config.toml
image_size = 64
parallel_block = false
dropout = 0.05
positions = "learned"
adamw_lr_other_params = 0.00083
final_lr_fraction = 0.1
Rows from block 2 of a small multi-label image tagger, named by matrix and row number. Rows with one number belong to one neuron. Each number is 128 + 24 x the weight over its row's rms, rounded and kept within 0 to 255. All counts start at 0.
After each neuron's rows are labels from the 100 images, of 14976, where the neuron reaches its largest size: "strongest on" is what is common among them; "peak on" is the class under the peak. Only what is clearly more common there than usual is listed. The data: rendered roads seen from a driver's seat, with toy cars, trees and houses.
# gate: MLP gate (model.blocks.2.mlp.gate.weight, 384x192), inputs 0-95
# fc1: MLP up (model.blocks.2.mlp.fc1.weight, 384x192), inputs 0-95
# fc2: MLP down (model.blocks.2.mlp.fc2.weight, 192x384, transposed), outputs 0-95

gate.203 [138 146 163 144  93 150 146 102 136 122 128 131 128 131 148  98 139 127 155  97 160 112 127 134 141 107 119  85 170 140 123 100 115 141 117 133 136 154 137 115 119  62 132 169  99 101 115 169 136 116 128  96  99 135 113 129 133 120 154 119 121 137 116 122  87 145 187 184 132 121  92 144 136 145 137 107 114 150 120 157  96 104 125 128 128 112 143 144 110 159 108 158 160  75 132 142]
fc1.203 [152 164 136 121 139  88 164 124 169 131 149 129 143 180 104  92 125 145 146 146 147  98 115 129  85  95 151 143 147 166 105 107 124  77 118 140 122 123 128 127 103  48 153 154 119 116 116 158 109 138 120 127 100 123 141 151  86 133 163 127 102 133 137 127 131 166 105 111  82 173 110 138  68 149 142 109 163 138 141 130  97 138 160 130 137 156 107 165 125 110 104 122 126  91 160 157]
fc2.203 [106 140 125 153 154 148 159 135 124 133 121 114 108 116 116 156  64 135 132 169  81 123 119 114 127 151 162 169 166 173 106 141 135 105  68 141 175 117 119 117 124  75 109 141 109 112 109 124 126  97 142 140 135 100 174 168 124 120 123 116 105 148 148 177 110 115 116 155 114 111 123 152 110  85  87 138 138 142 125  96 137 153 106 124 169 116 113 139 137  91 140 121  99  88 126 137]
strongest on: dashed white line; snowy verge; lamp
peak on: road; marking

gate.219 [132 124 129 147 143 120 111 122  96 141 140 155 143 131  98 139 158 155  84 130 111 145 119 172 123 108 105 114  93 133 139 137 142  74 177 177 140 129 140 129 125 113 126  89 163 112 134 124 117 128 153 108 111 111  99 134 107 131  80 108 116 128 150 130 140 141  95 147 177 135 139 103 161 166 153 106 148 113 148  81 144 143 126  94 137 120 128 114  95 125 119  81 104  78 166 134]
fc1.219 [100 130 130 130 130 111 136 130 139 151 129 157 100 139 129 125 129 127 149 134  56 135 126 127 135 163 135 142 156 108 152 125 158 106 147 142 133 167 109 146 116 134  87 135 184 160 130  88 118 134 137 106 118 131 140 135 131 137 102 113 143 134 122  96 123  96  90 196 167 107 151 141 124  97  85 121 143 136 137 101 103  88 122 108 122  71 177 137 151 130 118 114 114  99 115 120]
fc2.219 [108 110  89 137 153 133 132  70 114 101 125 152 110 122 130 102 146 132 118 119 160 154 155 154 132 129 137 112  77 132 153 187  98 103 133 104 118  93 152 146 169 109  89 125 142 123 110  95 152 127 131 111 140 156 122  93  90  79 149 160 133 130 116 155 147 118 155 122 112 153 126 106 133 122 171 107 129 156 129 133 141 162  90 156 116 132 124 147 153 129 116 115 103 107 171  97]
strongest on: lamp; crossing stripes; solid white line
peak on: verge

gate.85 [150 102 167 108 148 139 117 114 133 121 129 167 100 130 166 126 132  88 140 144 154 165 154 121 146  83 112 130 119 119 127 118 133 150  83 107 109 127 117 168 142 121 124 110 158 170 125 144 108 107 128 135  90 141 125 124 115 115 168 153 126 144 123 125  90  78 132 122 134 136 140 128 149 156 120  77 118 137 139  97 174 122 152 143 145 140 160 106 134 135 107  92 112 110  94 143]
fc1.85 [133 147  82 146 184 128 130  84 106 130 143 119 107 122 138  92 123 134  87 108 103 143 162 141 131 144 141 170 132 127 150 148 117 148 159 104 134 171 139 128 147 113 148 148  94  94 162 134 114 158 120 114 128 152 137 101 145 137  80 156 120 186 100 126 133 162 106 130 121 148 137 135 128  99 106 143 156 133 125 138 112 142 113  98 107 100 132 142 107 113 141 119 162  91 159  87]
fc2.85 [149 126 111 142 113  93 128 118 115 161 149 115 120 131 141 121  83 126 110 154 112 147 138 120 113 121 135 106 148 130 153 155 116 143 131 172 110 123 153 130 159 166 128 114 150 125 128 125 131 148 126 156 105 169 123 138 159 102 109 124 127 200 138 130 152 159 113 174 112  97 136  82 117 149 108 137 150 101 135  96 117 116 126 135 135 121 116 102 116 107  95  79 127  88  87  91]
strongest on: dog; bends left
peak on: verge; dog

gate.307 [ 48 150 106 102 101 111 112 138 131 113 127 163 150 143 127 105 148 123 126  99 137 109  65 150 126 167 112 130 119 136 158 135 131 167  92 119 134 105 148 147 123 120  95 135 108 106 135  82 153 140 133 166 113 140 138 154 102 140 164 101 152 101  95 134 125 130 101 135 103 109 105 115 140 173 150  76 143 158 106 156 150 170 130 108 132 119 181 162 167 152 124 112 158 164 118 110]
fc1.307 [105 134 116 102 118 132 110 128 139 149 138 166 149 133 117 115 134 107 132  94 138 101  89 114 150 124 114 117 151 176 134 156 127 132 125 135 145 125 134 120 121 104 109 107  82  77 100  73 110 141 135 153  94 114 114 168 110 119 143 132 136 128  99 103 143 130 107 128  98 141 122 145 167 116 181 116 154 153 133 123 122 145 113  96 114 112 132 137 128 154 116  98 161 178 114 136]
fc2.307 [103 141 138 160 117 119 133  94 103 151 152 146 133 133 136  90 129 175 131 144 132 128 112 104 146 110 147 119 102 142 136 133 113 134 205 159 108 108 125 122 146 123 147 170 108  86 147 107 179 119 101 100 116 206 151 108  89 113 103 117 124  94 120 163 165 141 118 136 139 137 152 138 126 103 166 114  98  96 144 127 130 151  67 166 126 140 112 124 169 124 128 122 109 106  80 131]
strongest on: tree; bends left
peak on: verge

gate.35 [128 135 162 135 187 138 120  80 147 137 136 148 117 175 164 126 137 132 147 131  97 132 137 109 145 110  75 160 158 135 110 118 116 142 125 120 103  80 161 115 133  90  97  90 136  97 131  94 106 119 114  64 143 140 150 111 138 129 132 125 103 163 122 206 136 133 174 150 126 115  97  92 140 149 111 108 118 137 115 137 127 102 171  85 144 114 140 157 136 150 147 151 119  76 104 159]
fc1.35 [140 169 108 134 111  81 122  86 101 113 135 142 105 140 130 134 120 137 128 122 151 126 167  97 120  73 132 132 114 132 100  59 137 142 150 137 152 128 132 106 133  85 119 132 162 131 116 109 115  91 118 116 154 150  99 150 160 137 117 132  93 127 119 144 148 147 129 115 102 109 142 160 149 133 130  85 113 175 117 111 148 102 144 146 109 150 136 176 132 162 114 133 130 122  66 122]
fc2.35 [148 180 114 148  79 123 100 111 126 118 113 132 127 142 110  95  99 123 126 118 123 149 158 131 143  98 147 142 122 109 126 100 161 145 135 111 139 141 150 110  91  92  96 122 116 151 156 125 164 100 168 152 156 128 141 140 154 113 110 125 126  93  94 124 180 132 119 124 112 114 183 133 159 133 126 139 152 136 113 113 148 116 109 121 110 158 130 177 111 127 153 140 111 121 121 112]
strongest on: dashed white line; bends left
peak on: marking

gate.359 [139 136 137 145 109 132 147 114 110 117 121 139 141 163  78 107 152  96 141  95 140 117 150 114 149 131 124 160 129 112 159 142 167 130 126 139 149 155  89 115 114 106 152 138 144 150 172 156 127 126 141 158 158 107 108 107 104 101 131 139 159 109 147 140  87 140 132 119 121 137  82 125 167 140 113 170 135 137  89 182 140 147 130 123 121 121 150 117 169 131 166 110  71 133 105  93]
fc1.359 [116 123 111 123 160 120 108 132 136 121 139 109  88 122 111  93 118 140 154 128 142 114  91 178 115 133 107 143 138 165 150 121 121 128 129 189 134 155 134 173 111  98 130 152 115 127 135 153 165 138 116 116 110 110 127 165 113 117  86 133 159 110 132 162 132 105 145 152 165 145 120  93 130 140 125 100 144 110 137 150 155 149 172  83 124 148 115 165 132 139 126 115 131 148 116 175]
fc2.359 [143 175 154 170 153 164 121 100 116 158 126 142 171 143 105 145  89 147 110 163  98  86 122  76 163 175 139 149 144 120 111 104 124 123 132 121 107 132  93 113 137 130 119 106 116 138 132 126 147 141 175 151  79 151 120 110 120 117 139 152 111 127 146 143 145 157 138 159 104  73 139 163 162  91 104 109 105 130 125 124 123 116 143 131 141 162 154 125 177 107 138  90  90 139 126 116]
strongest on: straight; solid white line
peak on: road

gate.230 [188 132 147  62 151 146  99  97 114 111 124  77 159  71 211  98 147 154 122 138 134 117 138 127 116 114 126 147 115  85 105 103 103  89 132 160  82 134 134 116  97  82  96 111 150 122 149 132 116 143 106 126 162 104 101 167 133 114 117  96 130 120 171 127  95 125 107 122 146 124 101 120 141 145 137 133 110 145 108 104 141 129 117 131 111  99  99 143 122  97 130 122 169 127 112 120]
fc1.230 [198 131 144 152 152 141 124 117  97  78 135 109 163 140 111 132 161 112 118 121  99 123 159 134 112 113 118 108 108 123 164 142 141 101 111 168 129  87 166 135  95 110 143 118 119 122 152 122 181 131 113 123 138 141 144 138 116 149  96 117 110 135 176  94 131 120  97  93 158  97 124 113  85 115 140 115 155 162 125 134 124 127 110 106 142  93 111 141 110 172 162 133 127 107 108 169]
fc2.230 [122 121 148 175 119 127 154 143 151 131 141 167 144 117 159 125 134 158 124  99  82 143 156 161 122 102 112 113  92 131 120 146  98 115 112 121 109 128 114 108 121 139 109 132  99  94 150 123 117 166 148 156 122 136 156 142 164 169 109 137  69 163 132  87 151 176 101 115 128  98 117 121 150  77 167 150 115  78 140 189 127  67 121 110 130 136 160 104 109 116 159 112 139 161 119 126]
strongest on: barrel
peak on: verge; barrel

gate.315 [144 159  93 139 143 116 149 124 145  91 134 141 140 119  99 106 138 130  86 142 133 186 101 152 120 134  80 161 174 159 131 133 131 108 138 126 166 164  78 112 130 113 116 100 135 115 171 116 107 150 162 119 101 117 104  88 101 126 113  92  85 182 136 145 111 107 145 127  86 137  96 163  99  84 132  78 131 164 104 130 151  83 108 146 160 170 173 151 132 195 139 138 168  91 118 131]
fc1.315 [106 178  98 106 145 109  98 133 107  93 150 143 108  80 124 151 114 154 145 170 110 143 160 150 128 125 108 169 149 123 115 132 161 123 136 109 148 130 109 118 101 129 149 123 178 129 149 108  94 158 139  97  94 105  93  76 141 155  93  96  88 169 112 119 133 111 160 125 107 102 103 133 119  91 118 105 126 160 198 139 170 106 107 102 117 139 127 116 119 152 138 147  72  95 102 118]
fc2.315 [ 81 144  87 151 120 152 108 102  85 146 142 132 100 165 137 180 128 157 148 133  83 158  93 110 157 148 153  87 115 160 109 149 114 108 142 116 111 121 106 107 153 164 110 147 158 144 166 137  88 140 126  64 123 130 153 126 114 147 126 163 146 137 101 135 155 109 137 127 146 115 129 150 123 156 119 112 118 152 169 131 147 126  98 139  88 176 137  92 127 142 109 102 129 136 120 120]
strongest on: lamp; bends right
peak on: lamp

gate.213 [152 109 139 113 107  99 157  62 129 125 143 149 173 195 122 112 129  89  71 104 161 103 128 133 122 142 131 118 146 136 144 134  82 113 127 130 104  74 150 133 138  95  95 128 136 135 143 134 156 137 132 137 143 133  65 102 133 134 138 125 143 116 142 123 137 103 126  93 105 173  99 134  93 172 152 152 112 127 129 154 121 165 128 144 104  86 125 129 140 145 105 151 124 128 126 118]
fc1.213 [134  85 141 169 107 143 131 160 120 142 152 126 129 114 144 133 109 118 149 134 168 158 145 124 150 125 133 113 104 123 100 143 156  98  92 153 116 100 120 141 149  96 120 105 131 130 131 136 123 118 144 130 113 170 163  97 150 106 101 119 125 143 221 118 139 101 116 146 142 138 120  89 143 143  95 140 149 180 120 147 147  84 102 112 125 141 149  69 102 108 133  93 126 135 129 147]
fc2.213 [134 112 137 107  97 143 139 152 148 110 133  92 155 107 161 137 118  95 108 148 112 152 144 113 132 109 170 125 102  99 128  91 142  73 136 151 152 143 165 157  97 124 124 118 182 132  96 153 120 130  94 138 139 121 123  64  88 157  78 129  66 126 144 144 135 101  95 125 140 154 147 159 119  91 161 117 106 134 125  73 158  83 122  97 132 159 164 121 162  79 167 120 151 123 144 132]
strongest on: tree; pine
peak on: verge

gate.209 [108 110 144 180  57 171 129 146 101  88 109 103 160 121 124 134 190 104 113 122 125  90 132 115  96 138  95 102 154 145 130 138 172 145  95 133 121 140 136 104 134 136 119 145 119 117 101 158 162 114 111 146 104 111 111 130 169 133 114 102 180 137 133 164 101  96 157 187 131 142 100 139 153 145 141 119 193 118  93 167 114 157 112 124 124 155 171 127 135 113 183 131 110 116 132  93]
fc1.209 [156 136 155 132 188 134 118 161 120 128 131 103 118 112 150 112 128 117 138 141  92 195 133 124 140 131 101 156  97 116 146 117 140 121 122 102 102 120 142 121 132  98 162 140 136  99 136 116 113 125 181 116 105 188  96 116 102 164 167 141 100 168 128 127 123  88 126 154 117 100 131 158 131 161  93 117 146  93 129 147  80 160 117 126 141 105 112 119 148 136 111 152 121 126 156  74]
fc2.209 [108 118 126  95 133 124 116 134 111 155 148  78 115 125 169 104 113 159 106 149  88 118 133 139 139 141 133 131 135  90 150 158 132 130  83  78 137 127 134 108 126 120 148 109 154 151 113 143 138 107 129 128  98 110 123  89 150 146 104 117 111 146  98 128 156 158 114 150  79 109 171 138 122 118 115 128 153 122 111 151 160 124 153 150 131  98 107 126 119 175 105 165 182 118 171  97]
strongest on: dog; bends left
peak on: dog

gate.11 [119 115 137 110 103 115  98 142 145 148 144 131 142 156 135 135 128  83 187 127 162 131  79 119 110 135  85 146 144 145 160 118 154 105  95 186 105 149  76 112 128 116 139 134 147  93 153 115 144 124 156 104 183 134 138 107 160 110 171 106 159 150  94 100  76 111 124 133  89 172 147 114 144 165 128 157 150 141 145 128 128 151 109  86 125 137  84  87 178 124 106 122 161 109 134 171]
fc1.11 [150 132 129 123 169 126 115 116 140 118 142 147 182 124 132  97 138 122 122 117 158 105 101 167 156 130 134 134 141 101 151  81 125 144 137 126  75 141 170 145  98 125 137 112 143 146 146 126 132 128 169 122 126 140 144 120 113  96 130 142  84 153  89 106 148 178 138 105 106 114 154  98 178 145  89 193 140 140 139 136 110 103 155 127 124 137 169 104 115 119 135  82  87 134 130 134]
fc2.11 [139 116 114 157 100 124 133 133 145 116 190 146 143 145 121 126  90  86 163 116 125 120 163 110 144 163 120 125 140 177 146 104 173 135 125  93 102 135 132 118 117 108 150 105 133  93 138 117  88 157 140 109 163 124  73 130 137 141  81 138 141 171  66  86 128 168 149 118 102 155  67 120 148 145 165 134 142 119 151 157 146 136 165 144 133 128 148  90 161 125 126 129 116 113 105 131]
strongest on: lamp
peak on: truck

gate.372 [127  98 156 146 122 159  88 121 110 113 107 106 130 133 158 147 113 113 130 121 128 126 171 131 129 114 129 133 105 102 165 122 128 142 102  86 104 135 146 110 106 121 100 112 133 134 105 143  98  99 123 112 181 157  96 100  80  91 108 112 210 162 122 106 137  83 135  77 162 140 113 111 112 137 132 122  79 161 101 111 154 129 116 115 155 149 100  78 125 164 181 142 138 112 109  98]
fc1.372 [125 131 113 109 165 114 141 137 127 150 128 126 122 104 156 142 130 154  87 109 103 140 135 158 136 118 115 146  99 109 132 107 112 169 146 132 110 149 104 145  98 137 134 132 160 160 119 118 173  80 120 142  92 144 110 203 115 146 134  90 175 149 130 157  93 156 159 111 142  91 142 119 142 122 123 120 131 114 131 126  93 165 137 143 163 101 108 117 110 123  91 170 106 155 114 110]
fc2.372 [104 112 151 113 169 102 132 131 125 128  98 135  97  72 139 164 105 152 120 124 127 137 145 152 145 115 127 134 118 126 171 118 139 146 146 130 112 141 151 138 114 119 132 133 150 162 103 147 159 105 115 129 133 121 148 198 115 121 158  87 189 130 124 148 132 123 193 126 140 117 186 110 129 127 102 125 119 114 158  76  77 178 148 138 129 118  98 112 119 146 135 150  97 129  80  95]
strongest on: dashed white line; barrel; bends left
peak on: marking

gate.190 [122  92  90 106 136 127 115  97 106 117 128 145 183 110 131 166 108 135 145 105 152 101 114 177 101 128 115  86 142 120 131 145 172 124 124 174 110 105 121 134 116 145 118  99  95 133 177 135  92 160 117 104 162 146 134 133 100 128 146  76 151  88 134 187 144 121 102 165 166 102 110 109 102  98 159 126 132 137 111  95 106  99 135 137 128 105 133 107 137 149 125 131 134 102 128 123]
fc1.190 [140 177 168 161 125 160 125 139 168  78 107 106 147 126 139 139  78 131 115 127 119 149 123  98  94 101 119 156 144 141  97 115  98 128  93 114 165 133 133 141  96 138 123 144 172 121 104 130 136 100  98 163 110 143 131 137 116 124 122 117 118 120 139  81 132 138 114  97 101  99 128 124 196 108 131 116 164 123 108 131 119 155 113 119 124 139 128 166 111 113 124 174 115 126  96 109]
fc2.190 [115 170 111 132 139 169 126 133 137  73 118 118 147  90 106 138  80 115 117 122 173 115 149 107 121 112 135 147 144 151 149  85 105 144  94 116 157 127 162 167  99 134 126 105 121 136 129 122 133 124 101 158 107 134 131 131 109  90  74 113 158 106 129 163 112 140 115 144 115 144 118 155 113 103 147 128 152 120 122  98 131  77 143 129 106 103 151 135 135 129 170 172 115 148 124 129]
strongest on: straight
peak on: verge

gate.238 [141 121 116 127 141 158 114 133 105 149 100 110 112  99 118 146 112 132 132 138 129 176 102 125 118 152 113 132 153 136 114 120 147 145 115 154 121 111 103 112 104 153  83 146 116 123 141 114 112 127 109 107 135 157  99 162 103 149 123 104 165 128 154 129 143  76 120 123 120 140 106 137 136 131 141 113 141 123  66  86  99 153 140 147 149 141 138 119  94 153 151 177 211 109  96  91]
fc1.238 [ 72  77 126 119 132 106 113 133 118 185 116 137 130 103 125 144 129 173 130 151 134 182  97 132 134 131 147 187 155 125 133 158 152 146 102 129 139 106 117 125 134 144  97  89 113 131 121  99 139 130  95 148 125 171 121 155 128  91  97 116 155  58 122 120 181 106 138 124 127 123 107 154 141 112 170  87 120 115  71  88 133 127 111 118 130 127 147 130 126 157 156 139 171 139 105  95]
fc2.238 [ 87 110 115 117 104 124 101 147 181 124 162 172 157 164 156  85 144 129 149 144 114 136 158 108 160 101 141 141 140 132 130 153 151 123 197 181 122 155 131 146 167 152 137 138 105 120 112  97 113 155 109 148 149 147 106 108  76  94 122 153 105 122  90 120 126 113 151 155 119 136 117 126  99 120 178 157 114 107 182 165 127 136 109  88 137 116 119 149 158 126 142  61  95 155 127 130]
strongest on: tree
peak on: verge

gate.366 [110 156 159 137  93 129 140 130 140 125 137  87 170 134 136 153 134  97 113 121 103  84 171 136 121  89  96 106 127 140 115 113  96 122 109 134 103 183 138 165 137 161 123  83 142 138 171 140 137 117 126 149 135 127 140 126 144 110 149 124 114 134  99 142  98 103  76 160 140 116 136 127 119 164 105 115 125 146 138 128 127 118 133 129 125 139 192 103 133 139 117 122  94 113  90 101]
fc1.366 [ 95 148 131 134 134 103 116 108 122 109 159  64 153 134 109 149 123 103 135 181 104 131 186 104 109  93 115 130 124 134 124  88 113 138 133 159 125 150 108 124 112 133 125 153 106 100 192 162 131 128 152 100 134  63 132 159 137 160 154 136 123 116 128 124  91 103  95 119 153 137 152 120 151 175 107 112 136 143 114 137 132 135 146 147 108 110 151 117 138 118 132 110 120 124  87 110]
fc2.366 [173 133  73 107 147 144 151 119 148 117 139 163  64  98 186  87 165 120 198 142 125 111 131 167 103 158 118 108 154  92 152 138  84 135 143 124 158 115 114 106 146 103 132 125 133 112 137 155 128 130 162 128 104 115 153 143 139 121 104 146 161 138 120 142 118 131 152 144 132 111 144 139 101 137 153 146 129  77 130 170 157 137 103 114 139 117 101 145  72 141 157 112 132 146 153 176]
strongest on: truck
peak on: truck

gate.348 [143 128 130 107 130 102 145 115 176 120 128  76  88 120 118 127 101 141 148 122 163 158 118 155  66 129  82 117 101 138 137 131 145 112 109 116 152 133 161 100 131 155 169 125 130 109 169 138 159 130 121 133 145 154 132 114 129 143 111 114 166 127 134 100 139 122 115 111 110 123 137 106 114  96 160  95 118 186 105 128 139 174 140 126 128 110 187 136 136 151  92 113 113  61  86 148]
fc1.348 [117 140 138 143 124 139 148  99 177 105 178 102 112  96 160 116 144 112  91 129 131 147 144 168 158 118 142 124 141 153 108 160 118 128 107 124 137 149 109 137 147 152 128 146 111 161 129 145 104  94 155  65 107  86 143 112 146 111  77 133 120 118 126 140 152 135 142 150 105 130 147 110 110 106 147 161 106 143  99 158 187 118 152 118 114 172 153 167  81 142 144 170 141 145 108  97]
fc2.348 [124 150 160 156 132 135 132  64 145 148 134  71 170 159 109 147 131  96 102 114 116 117 153  80 115 104  88 102 107 116 169 150 121 135 174 127 126 161  97 144 142 101 145 114 125 140 124 110 148 177 113  94 100 157 113 121 130 125 141  79 138  95 117 138 151 134 128 113 102 160 116 145 123 123 125 153 126 142 132 160 163 156 143 162 148 151  89 160 103 137 113 120 131 166 114 162]
strongest on: lamp; bends right
peak on: lamp

gate.310 [146 173 108 119 126 137 129 112 122 128  99 142 133 131 118 110 135 147 142 118 150 119 160 147 159 129  97 117 130  92 148 156 133 127 130 150  73  71 148 105 105  86 149 127 147 104 130  92 169  93 113 116  94 152 100 114 138  94 148  87 115 124 125 145 109 131 114 159 154 125  92 162 120 111  81 128  88 121  76 148 122 141 175 112  92 128 138  96  79 148 110 145 160 136 156 147]
fc1.310 [145 117 137  95 161 107 121 150 112  72 187 144 142 106 195 154 147 148 117 112 107 125 122 126 117 122 107 130 138 145 117 148 156 157 143 150 126 126  72  98 108 112 143 118 139 154 145 119 149 151 119  95  98  85 139 114 145 139 101 113 125 111 152 116 129 111 128  89  76 122 170 106 101 167  94 167 119 145 126 100 121 139 121 159 195 109 128 173 133 116 163 141 164 136  73 148]
fc2.310 [101 128 131 114 115 114 162 138  97 105 155 110 146 120 144  86  85 165 159 132 102  85 102  97 104 165 140 155 162 125 130 163 132 120  97 173 118 115  97 134 149  87 146 124 115 114 139 107 155 148 141 104 120  90  83 135 144 122 138 124 124 142 133 135 119  96  99 132 130 112 181 125 161 162  98 168 134  95 120 160 135 124 104 134 151 166 134 131 127 129 103 141 162 144 115 112]
strongest on: barrel; solid white line; dog
peak on: barrel

gate.119 [ 99 123 161 146 155 109 140 102 128 106 104 124 102 168 146 119 155  99 114 145 142 123 143 134  99 145 108 161  89 118 143  71 109 126 100 122  89 114 131  99 123 136 159 151 131 130 178 109 120 165 125 150 119 166 147 137 111 153 192 166 157 152 111 138 105 112 105 141 146 131  62 137 154 115 185 116 139 110  83 122 137 130 174 137 127 120 151 127 125 113 117 139 104  75 149 121]
fc1.119 [121 117  95  95 140  83 132 147 154 178 109 130 101 118 151 158 108  98 112 150 156 130 149 113 151 122 101 155  85 159 109  84 120 126 147 138 129 120 130 150 165 149 128 156 134 143 114 127 170 125  93 102  71 163 162 159 133 151 109 128 142 158 173 149 132  95 126 170 112 157  96 115 143  96 137 149 141 100 122 131 143  65 147  75 114  97 158 118 130 135 102 130 146  82 105 140]
fc2.119 [ 99  94 112  95 103 156 151 121 140 147 113 108 123 141 134 118 140 116 126 141 119 135 130 164 146 162 117 135  91 116 108 164 128 125 154 133  93 112 150 120 109 135  76 168 141 152 174 133 139 132 118 117 114 124 130 140 135 113 127 160 132  91  65  85 113 156 191 137 100 141 147 131 169  91 104 142 159 131 167 105 115 136 178 124 116 109 142 116 144 108 112 113 149 100 159 118]
strongest on: truck; vehicles: two; bends right; dog
peak on: truck

gate.0 [137  89 150 119 136 170 153 109 143 121 127  93 144 111 138  78 161 119 134 135 165 113 126 126 153 151  84 133 150 105 113 119 109 124 120 109 122 129 185 119 160 152 157  86 131 120  71 170 122 173 155 172 146 128 112 115 150 119 102  93 126 108 140 116 135 116 136  95 131 122 110  90  67 155 130 135  90 131  87 110 180 130 126  98 106 139 169 143 145 181 128 139 128 131  98  91]
fc1.0 [139 118 139 112 133 175 146 106 149 108 167 112 110 129 137 119 126 111 116 109 130 126 146 123 142  77 137 101 122 106 128  97  99 173 127 154  97  82 130 108 106 153 169 118 118 141  74 128 129 117 116 143 170 162 152 113 124 153  99 130  75 105 166 105 157 102 158 104 115 121  98  98 108 132 149 157  73 161  77 124 134 147 135 137 130 136 170 147 134 145 126 143 145 141 151 120]
fc2.0 [135 111 114 137 145 160 154 119 175  96 114 105 119 143 163 104 115  95 118 132 138  99 165 114 163 102 102 114  94 125 138 132 131 122 106 129 119 162 140 142 115 106 145 121 139 128  97 108 125 102 127 140 141  97 165 135 149 187  78 117  84 130  85  83 135 160 100 149 131 111 137 129 113 107 104 143 131  99 128 119 113 118 121 101 152 117 109 142 109 149 175 120 132 162 152 141]
strongest on: dashed white line; dog; vehicles: two; bends left
peak on: road

gate.197 [149 133 135 157 130 141 100 106 116 155 148 107 168 118  91 107 120 134 111 150 163 183  89 154 123 129 135 118 135 121 117 118 176 123  79 144 117 130 100 105 106 133 165 127 129 131 147 108 171 119  87 117 158 145 137 135 109  96 112 136 146 108 127 143 113 116 125 113 123 123  98 122 177  72 135 117 114 132 131 156  98 108 146 153 133 107 158 139 139 146 123 150 167 119 165 112]
fc1.197 [151 117 163 140 127 115 131  87 140 155 148  90 182 103 121 144 130 122 113 143 131 179 123 107 103 185 112 116 172 137 115  88 169 112  88 138 127 107  58 110 122  92 140 129 116 120 113 129 172 127 120  97 135 119 124 157 111 164 151 144 127 146 151 153 108 127 138 119 118 140 142 189 170  96 176 113 105 122 118 138 171  86 147 176 127 119 125 121 116 137 136 136 131  90 110 130]
fc2.197 [131 147 121 130 148 120  86 114 144  86 128 132 137 128 129 114 139 147 154 110  99 150 122 101 119 148 105 139 180 133 139 123 110 117  88 134 123  55 167 113 152 108  85 155 107 148 150 150 146 125 128 155 148 136 152 151 137 164 141 104 114 140 161 107 151  76 159 185 118 143 148 130 139 129  79 172 117 103 127 123 126 123 133 145 144 163  95 134 118 130 115 124 139 155  97 155]
strongest on: barrel
peak on: barrel

gate.364 [106 107 118 152 132 146 124  91 140  97  78 120 153 128 146 121 119 131 103 106 124 163  83 152 158 114 120  87 115 158 135 153 113 189 137  80 123 163 131 117 140 165 109 101 100 105 150 110 102  97 144  66 111 163 122  53 152 147 113 100 107 169  93 106 118  83 174 177 106 131 135 120  97 111 114 154 165 165  90 113 123 114 142 146 171 101 179  84 149 148 156 153 132 124 124 103]
fc1.364 [ 88 112 142 114 134 115 132  98 127  93  86 112 144 144 140 151 148 114 103 112 127 179 131 102  99 148 135 129 132 160 164 173  95 139 154  91 146  92 172  97 147 167 100 122 110 147 154 129 165 109 142 109  90 148 145 106 139 108  89 105  97 127  90 100 132 104 151 162 104 140 129  96 106 150 109 148 125 167 116 103 137  92 104 146 139 144 168 138 153 127 145 155 152 127 157 100]
fc2.364 [144 165 121 136 122 107 140 129 112 124 173 123 154 116 135 131 138 120 144 111 132 174 133  85 124 104 110 143 156 188 123 165 101 129 151 145 144 142  91 146 169 148 135 137 122 156 187 128 114 128  98  86 135 111 185  99 127  53 145 124 121 150 122 148 101 141 147 121 104 147 167 155  98 132 137 125 145  99 123 106 131 171 153 138 140 107 123 154  89 129 117 160  87  96 122 188]
strongest on: lamp; bends right
peak on: lamp